{
  "horizontal_flip": true,
  "embed_dim": 128,
  "encoder_norm": "batchnorm",
  "encoder_depths": [4, 7, 7],
  "encoder_kernel_size": 5,
  "encoder_widths": [16, 24, 32],
  "init": "kaiming_normal",
  "max_grad_norm": 0.5
}
Rows from block 3 of the text encoder of a small contrastive image-text model, named by matrix and row number. Rows with one number belong to one neuron. Each number is 50 + 15 x the weight over its row's rms, rounded and kept within 0 to 99. All counts start at 0. After the name is the row's rms in percent of the matrix's.
After each neuron's rows are labels from the 100 texts, of 14848, where the neuron reaches its highest value: "fires on" is the input token at the peak. Only what is clearly more common there than usual is listed. The data: drawn human figures in many poses.
# fc1: MLP up (text_encoder.blocks.3.mlp.fc1.weight, 768x128), inputs 64-127
# fc2: MLP down (text_encoder.blocks.3.mlp.fc2.weight, 128x768, transposed), outputs 64-127

fc1.193 092:36 57 47 39 70 55 47 21 64 30 52 23 91 68 45 36 55 40 61 51 36 46 59 45 79 34 21 70 45 54 58 68 53 40 78 48 55 36 75 63 54 72 56 37 41 31 31 65 53 58 25 38 72 74 47 55 52 36 44 55 64 56 49 56
fc2.193 126:42 44 62 32 81 50 57 44 41 51 45 31 46 61 47 41 51 55 27 56 37 52 37 32 78 35 60 58 49 42 28 35 65 49 54 60 31 44 38 41 72 37 19 80 26 50 15 69 64 54 03 60 69 61 49 64 50 53 56 29 20 45 65 71
fires on: "standing"

fc1.2 095:44 51 40 35 55 52 75 38 51 12 50 44 28 53 46 46 51 52 29 38 50 67 36 34 60 64 24 39 69 51 41 58 60 41 79 55 35 46 64 65 47 57 54 48 29 25 13 55 66 40 59 25 84 67 48 27 43 39 58 48 46 70 52 43
fc2.2 124:23 27 47 55 00 50 43 34 41 60 32 08 39 44 42 52 58 15 41 29 42 48 36 49 73 55 27 79 53 41 79 53 61 34 53 29 13 65 59 66 53 41 52 65 36 34 30 49 38 57 38 79 48 42 29 55 41 52 75 61 48 47 31 30
fires on: "standing"

fc1.628 111:42 60 50 48 46 67 42 43 62 60 44 63 35 32 40 46 78 67 37 32 17 46 44 68 59 61 43 51 36 80 38 56 61 58 54 47 15 62 53 24 61 54 74 36 40 43 42 29 67 38 70 16 54 63 81 37 63 29 33 50 15 61 46 42
fc2.628 074:52 50 59 45 48 31 50 54 52 47 61 81 41 52 39 33 62 67 42 35 52 56 48 42 65 54 60 54 34 46 48 60 64 48 63 62 43 53 66 37 60 47 40 00 55 39 40 33 29 43 43 39 59 33 44 55 18 42 38 52 56 60 40 43
fires on: "out"

fc1.732 092:37 52 47 47 60 50 71 53 74 32 54 25 65 57 33 48 48 31 62 34 38 60 58 37 69 75 37 44 30 66 47 56 67 72 59 71 48 42 94 22 37 32 59 54 38 64 43 62 49 32 37 27 66 36 47 42 56 38 68 29 48 67 50 58
fc2.732 113:40 22 16 57 83 25 36 34 70 57 56 50 59 44 65 45 81 43 47 46 44 40 51 72 68 53 64 70 70 72 51 65 58 62 58 39 42 58 40 52 67 50 25 67 47 41 16 63 49 63 47 67 46 68 25 27 32 99 59 39 37 69 38 69
fires on: "hands"

fc1.606 103:63 65 38 65 46 21 54 83 41 25 54 22 48 81 37 33 82 61 46 56 41 29 48 35 45 46 14 43 98 52 47 55 61 34 40 64 77 45 65 54 49 35 63 71 18 34 36 58 50 32 38 41 47 28 51 52 27 53 40 54 57 56 72 50
fc2.606 094:48 48 47 47 41 49 51 45 45 44 48 00 49 57 47 58 50 47 50 50 50 60 49 53 52 37 48 47 53 53 61 52 43 42 00 63 54 46 46 57 43 56 55 99 52 52 40 32 64 45 53 55 47 52 47 54 29 53 46 49 48 43 43 37
fires on: "sitting"

fc1.641 096:53 47 40 23 78 67 32 83 42 54 43 29 71 73 47 36 71 76 24 52 44 69 55 58 77 54 40 62 43 41 46 30 87 47 34 27 66 33 48 68 50 46 71 50 34 31 32 59 39 44 42 35 66 52 57 49 32 55 62 41 56 83 56 47
fc2.641 106:48 38 55 39 37 62 48 33 51 39 47 28 58 38 63 49 66 42 41 48 28 48 65 28 47 41 51 86 52 31 50 55 43 54 34 45 44 43 55 44 66 74 37 88 52 63 38 47 54 52 25 48 28 52 43 61 49 59 53 57 44 44 25 75
fires on: "standing"

fc1.727 095:55 41 59 41 77 35 40 45 69 50 58 38 66 67 42 35 75 40 60 52 45 72 49 49 59 64 55 58 45 65 60 29 40 60 69 51 42 47 73 43 46 51 49 64 68 31 13 63 57 53 73 42 56 59 65 67 49 49 55 80 30 59 54 27
fc2.727 117:54 39 35 66 57 56 43 50 67 48 62 38 41 42 42 43 66 42 34 56 47 50 57 60 64 56 53 62 54 46 59 74 60 55 62 61 21 63 71 81 39 45 38 70 38 17 36 45 44 72 38 50 53 49 65 22 24 37 49 70 43 29 30 41
fires on: "hands"

fc1.609 102:34 58 41 61 58 30 41 71 21 47 28 40 21 64 33 47 68 52 73 55 55 19 53 46 58 39 11 46 58 37 49 50 48 49 40 58 77 47 58 66 46 31 45 72 22 60 42 47 37 31 43 54 60 35 48 60 38 44 52 60 73 65 71 48
fc2.609 096:54 58 48 76 40 59 45 58 36 48 61 00 45 47 46 54 55 57 51 48 70 51 47 67 52 34 55 60 55 55 47 50 45 39 00 43 47 67 50 58 41 59 59 99 63 52 56 40 46 51 40 44 50 42 57 53 32 61 58 40 54 48 49 50
fires on: "sitting"

fc1.63 089:65 67 29 80 62 28 59 68 34 36 26 33 62 46 50 38 62 40 53 64 48 48 58 55 41 55 38 39 73 63 63 51 53 42 25 42 50 64 71 82 38 53 42 68 19 39 70 36 40 45 40 36 69 60 35 48 15 56 33 48 20 67 60 39
fc2.63 086:33 38 48 57 42 44 53 51 51 51 54 00 63 28 39 56 67 41 16 57 45 52 42 62 43 52 56 48 61 53 51 47 61 58 00 36 47 56 59 44 56 42 49 99 38 43 45 48 62 36 51 60 51 54 56 51 47 39 54 48 60 53 64 41
fires on: "sitting"

fc1.18 096:37 72 61 33 74 70 60 62 33 33 22 46 71 55 41 40 63 50 50 46 44 56 45 30 82 63 41 52 49 41 58 54 55 63 62 35 48 24 56 41 48 56 62 26 45 39 20 55 46 60 48 51 80 43 61 55 49 45 70 40 40 86 65 43
fc2.18 130:49 39 18 40 25 44 39 45 33 72 39 03 64 38 38 61 57 50 38 41 45 36 69 42 59 34 56 50 60 43 51 42 36 58 46 34 37 41 64 55 33 59 52 91 50 71 59 51 58 39 21 31 41 43 66 54 41 50 47 49 62 46 33 48
fires on: "standing"

fc1.299 099:56 52 23 42 55 65 55 37 67 51 46 35 63 55 33 59 62 37 54 72 59 63 56 46 66 87 37 78 35 77 64 31 50 34 69 57 44 50 58 39 40 43 38 65 49 43 47 54 65 48 08 35 63 43 48 55 54 42 70 37 29 64 49 09
fc2.299 108:32 42 58 49 46 42 54 64 51 34 56 18 54 61 51 66 68 31 42 64 47 25 40 62 67 45 35 45 47 47 47 60 58 58 39 43 39 97 54 53 56 48 52 86 44 43 41 33 40 44 57 39 37 41 29 40 49 65 61 57 50 48 47 60
fires on: "hands"

fc1.273 118:46 40 42 03 68 70 56 68 52 39 43 47 50 43 64 34 55 56 30 49 46 58 62 44 64 54 57 45 34 87 33 42 63 43 62 40 52 43 58 34 64 48 56 24 46 42 36 59 70 40 72 43 38 52 58 26 54 27 50 48 34 35 34 11
fc2.273 096:45 49 51 49 47 56 59 44 43 48 48 89 51 50 55 51 52 45 49 51 60 53 50 47 55 50 45 55 60 47 56 48 46 57 67 45 58 43 48 49 40 54 49 00 46 47 53 59 50 51 53 48 54 50 48 51 40 53 50 56 48 49 51 54
fires on: "hands"; "out"

fc1.543 084:39 78 70 74 64 36 55 68 44 54 44 48 66 73 61 38 34 30 55 57 43 59 47 42 35 75 65 37 79 52 72 57 56 47 29 59 58 42 62 58 49 36 41 78 28 32 39 46 43 44 52 56 60 41 40 72 42 46 74 48 52 90 39 66
fc2.543 080:45 44 54 47 43 50 51 65 52 55 53 00 32 38 58 64 43 44 51 42 57 51 52 51 64 44 54 40 47 47 61 62 54 57 00 33 53 45 35 57 67 63 32 99 54 56 53 72 46 50 47 56 37 43 49 56 22 55 58 41 43 43 55 53
fires on: "sitting"

fc1.290 100:42 38 33 57 63 73 69 66 41 40 50 46 47 42 52 48 59 75 38 29 75 74 51 42 60 59 20 48 48 70 44 72 54 53 67 58 44 38 34 49 36 62 67 20 66 41 38 39 75 45 61 12 63 68 62 63 50 20 35 49 19 42 35 53
fc2.290 064:44 57 61 47 43 48 43 37 48 43 60 99 53 47 37 49 50 53 42 49 43 37 40 47 44 54 49 51 36 52 57 55 45 45 45 43 50 48 46 65 54 31 50 00 48 54 35 56 48 59 49 64 56 47 59 47 51 50 58 44 46 49 32 51
fires on: "out"; "on"

fc1.718 098:40 53 58 24 63 64 46 57 41 57 42 37 61 60 43 42 65 64 49 60 21 51 54 29 85 47 42 53 51 38 33 60 70 41 83 59 39 11 44 53 62 52 59 48 36 42 28 40 58 50 51 50 80 55 54 49 41 41 65 46 26 68 67 47
fc2.718 095:52 40 49 29 53 43 12 44 43 61 34 00 44 24 58 52 65 52 46 33 34 54 75 51 49 58 61 50 64 53 73 60 50 49 70 47 43 60 63 50 53 50 59 93 40 43 51 55 55 48 11 56 32 32 29 49 41 45 42 62 59 56 46 45
fires on: "standing"

fc1.552 098:45 48 38 05 52 59 62 29 68 55 65 48 56 71 45 55 54 65 66 59 55 41 48 45 79 37 28 56 49 46 49 56 53 57 55 48 38 50 47 81 74 58 53 58 23 30 09 36 74 55 33 22 82 40 77 45 45 60 49 42 65 56 58 60
fc2.552 107:37 37 50 39 38 56 55 68 65 59 15 09 55 49 44 41 58 58 62 43 39 61 41 55 41 45 47 64 46 40 62 63 64 53 46 48 64 68 50 64 40 51 53 86 52 40 51 34 51 49 43 63 19 65 48 73 49 38 20 64 67 37 31 52
fires on: "standing"

fc1.570 092:64 74 55 16 92 76 44 61 67 59 54 30 70 44 26 54 77 63 63 50 52 50 58 35 72 56 36 47 51 28 38 55 55 71 57 43 62 50 70 63 50 36 58 33 45 55 29 50 64 30 43 30 84 57 60 41 48 54 36 41 53 47 57 35
fc2.570 122:59 52 21 52 29 53 67 32 37 46 53 15 60 36 73 73 53 59 49 31 38 37 56 46 67 48 49 43 46 44 56 58 32 70 44 33 58 52 60 53 36 59 49 87 32 36 71 45 74 61 17 42 43 66 59 43 27 64 55 84 61 70 58 46
fires on: "standing"

fc1.123 100:48 68 52 18 66 69 45 51 49 13 44 42 71 68 39 42 62 60 34 34 39 65 58 24 84 55 34 47 38 39 49 66 65 44 55 52 50 43 42 62 61 41 62 43 73 52 06 46 46 50 43 24 53 70 49 59 39 67 43 61 39 61 66 20
fc2.123 104:67 67 52 44 68 53 53 54 45 54 35 11 70 36 55 51 62 44 38 33 63 34 62 42 64 48 54 92 50 51 52 62 65 46 53 38 07 46 33 73 55 34 64 88 55 38 40 44 47 43 34 52 40 32 55 38 51 59 11 66 44 50 52 43
fires on: "standing"; "hips"

fc1.351 088:61 52 26 27 50 38 34 68 55 64 72 38 46 43 60 50 63 59 58 50 52 32 54 58 55 42 46 30 80 58 46 59 48 46 26 33 63 48 64 52 51 52 69 68 42 33 51 44 51 49 38 43 61 34 38 61 33 60 78 46 13 53 52 62
fc2.351 090:53 57 46 51 46 48 57 43 52 64 61 13 61 28 82 44 48 43 51 71 31 64 63 66 63 43 44 38 38 54 59 25 53 43 13 36 64 39 24 68 62 48 56 99 59 57 51 19 49 45 46 37 51 69 58 62 24 34 29 57 66 59 23 38
fires on: "sitting"

fc1.740 090:41 68 49 45 48 40 66 62 43 42 43 30 43 75 34 34 68 55 72 54 49 19 67 50 47 29 02 26 52 56 32 64 49 54 30 58 47 43 40 79 49 44 25 69 46 40 60 49 46 35 43 61 56 39 39 75 50 40 72 34 45 64 55 30
fc2.740 082:41 50 51 53 38 56 61 39 41 52 47 00 53 45 56 58 53 52 63 57 44 58 49 42 59 41 55 41 31 56 62 56 40 50 00 58 50 54 49 58 42 54 41 99 43 58 51 49 48 43 60 48 57 54 55 42 33 56 57 48 43 55 47 49
fires on: "sitting"

fc1.131 095:45 54 44 29 67 70 50 63 49 35 53 17 77 56 59 40 68 62 54 41 47 31 42 37 72 45 16 82 57 44 41 74 55 62 56 53 53 49 81 56 75 52 52 47 58 44 23 58 62 61 40 29 44 55 62 46 50 44 22 55 39 55 45 42
fc2.131 125:56 62 53 24 48 20 56 53 43 61 42 14 49 65 61 26 50 49 54 33 56 58 75 34 68 56 63 66 58 42 48 60 61 22 50 68 40 44 55 62 79 46 73 83 50 37 56 55 54 61 36 72 58 62 40 62 38 67 47 53 37 47 65 60
fires on: "standing"

fc1.631 098:33 55 39 47 80 69 54 51 39 57 26 28 57 58 35 39 69 62 66 40 52 59 36 22 76 56 31 76 44 72 53 67 52 57 57 51 49 41 56 62 75 58 49 74 37 33 42 34 63 41 45 18 90 49 65 53 57 42 55 47 31 73 60 41
fc2.631 113:37 46 48 42 50 71 47 66 34 70 39 23 41 49 65 32 43 60 53 53 34 61 57 35 44 33 60 76 77 55 54 42 44 63 84 41 35 16 49 39 44 88 45 78 65 47 35 57 37 48 24 55 56 50 38 42 44 71 44 56 46 37 48 48
fires on: "standing"

fc1.738 088:54 53 66 44 56 73 73 56 55 29 49 53 21 71 45 67 55 58 32 46 53 14 32 42 77 47 33 51 42 74 59 68 67 59 92 53 44 37 49 54 59 52 61 47 42 37 45 31 68 32 39 15 66 73 56 84 52 52 51 23 43 65 49 43
fc2.738 148:25 54 38 67 32 45 54 65 43 64 27 14 42 36 56 49 36 36 66 38 67 66 50 53 61 51 20 53 56 56 50 41 83 74 34 52 18 57 49 28 42 72 46 65 57 55 48 64 49 60 46 47 61 46 58 59 72 34 53 29 80 39 53 62
fires on: "standing"

fc1.437 094:49 48 45 31 76 72 60 54 54 25 44 46 63 61 45 36 60 43 47 59 30 56 36 37 80 47 29 72 39 60 51 46 54 41 64 65 74 25 70 66 38 50 63 41 69 45 51 61 56 60 19 34 53 54 65 63 60 51 34 56 54 47 53 49
fc2.437 115:61 50 58 49 65 61 51 79 57 61 55 17 48 56 50 55 58 28 33 78 50 52 40 33 73 58 45 66 62 46 34 42 24 42 73 72 38 52 61 45 52 64 55 86 53 69 64 40 69 42 35 44 65 52 37 50 34 61 47 79 53 57 44 47
fires on: "standing"

fc1.595 094:56 60 50 37 62 60 67 51 66 12 28 43 81 69 31 36 61 56 58 47 45 51 40 56 75 39 30 51 54 69 63 57 54 52 68 46 59 47 47 57 66 47 65 24 61 50 57 64 56 58 66 39 90 62 65 68 16 66 34 43 54 56 51 46
fc2.595 139:23 35 44 46 45 39 70 68 47 78 35 29 52 43 74 50 47 72 44 26 33 58 59 48 66 60 35 94 32 80 71 73 63 43 60 27 63 55 32 35 39 62 66 68 39 40 36 33 76 48 16 64 47 73 53 45 19 34 43 40 60 43 68 68
fires on: "standing"; "hips"

fc1.761 090:65 36 41 42 74 76 68 39 51 37 74 40 56 62 34 40 73 56 55 61 42 60 37 36 78 66 65 81 36 59 55 64 48 40 66 51 48 40 52 38 37 57 48 52 42 60 33 47 64 35 36 40 75 54 58 39 54 44 63 42 18 83 16 37
fc2.761 110:24 22 42 69 49 63 52 52 39 66 46 32 63 44 69 53 61 35 45 50 40 50 63 58 71 48 57 57 61 37 49 34 54 51 56 66 41 60 86 50 36 49 69 65 69 53 85 71 29 50 10 43 40 42 72 16 42 48 68 75 35 41 29 70
fires on: "standing"; "on"; "hands"

fc1.125 091:51 59 49 75 38 32 74 69 23 45 45 54 28 58 23 47 84 62 58 55 56 40 58 40 50 25 22 43 58 43 62 60 29 47 51 48 82 42 47 79 48 34 59 66 34 42 51 41 59 40 40 65 72 51 53 71 41 27 52 52 50 60 62 56
fc2.125 085:60 63 47 59 39 59 34 46 45 43 64 00 43 50 47 51 51 39 47 54 54 45 53 36 53 34 53 50 63 48 57 50 34 45 05 51 52 47 47 56 32 55 54 99 46 41 52 44 50 32 45 45 48 44 53 39 04 48 54 69 42 40 43 44
fires on: "sitting"

fc1.604 087:43 70 59 31 58 78 45 59 69 13 43 39 63 59 30 27 41 34 49 58 65 71 66 36 62 67 36 37 40 63 45 56 59 86 56 30 63 14 57 50 54 35 47 47 44 40 23 62 58 57 33 44 84 27 46 58 67 63 49 49 55 58 60 36
fc2.604 120:57 74 38 56 57 35 30 35 20 58 24 17 45 32 57 46 46 59 30 50 34 27 56 41 81 54 49 49 39 40 43 72 27 74 67 46 37 60 52 30 53 52 49 63 52 37 49 44 34 37 51 36 52 44 40 45 29 63 37 88 31 68 33 41
fires on: "standing"

fc1.374 090:46 61 60 44 83 49 60 63 30 41 34 29 73 54 41 61 33 40 69 63 47 40 54 34 79 46 29 62 53 31 36 53 54 45 60 59 63 41 82 47 74 62 60 21 44 53 36 58 70 45 37 00 66 62 65 62 55 51 41 35 31 65 50 37
fc2.374 112:51 34 51 43 59 60 47 44 58 72 67 10 59 37 58 59 43 45 34 50 57 43 61 50 48 52 44 56 47 44 38 35 65 58 54 62 22 56 65 39 70 69 41 86 69 51 46 61 54 58 35 60 43 49 41 26 22 59 63 80 58 45 62 56
fires on: "standing"

fc1.350 095:42 55 68 44 59 57 50 35 61 44 56 47 56 72 21 57 99 39 40 69 45 37 39 39 63 70 24 43 43 66 48 37 37 49 82 58 20 47 59 41 59 46 42 55 36 45 41 66 44 74 46 35 60 42 53 47 74 33 49 59 41 68 30 35
fc2.350 128:49 55 33 53 66 52 47 62 58 60 63 43 60 62 60 60 43 33 76 72 42 20 62 56 69 46 47 55 43 30 45 60 37 48 41 62 65 67 40 73 52 70 49 80 42 29 29 23 35 38 59 50 62 42 37 33 39 70 39 34 69 34 74 70
fires on: "hands"

fc1.59 092:58 18 73 26 67 48 53 37 46 46 71 25 65 35 37 27 72 33 58 34 57 58 40 33 48 67 50 70 40 62 63 46 71 59 61 58 43 50 60 51 48 54 65 59 63 45 38 58 59 36 37 61 72 24 44 42 52 49 50 57 36 72 27 25
fc2.59 109:55 46 19 53 32 41 61 38 53 75 42 38 67 34 69 39 54 23 46 50 56 35 55 74 62 35 53 58 63 37 37 41 33 73 54 51 47 46 68 58 61 30 69 49 71 53 37 57 58 53 49 52 41 54 46 41 43 57 39 66 56 52 38 67
fires on: "hands"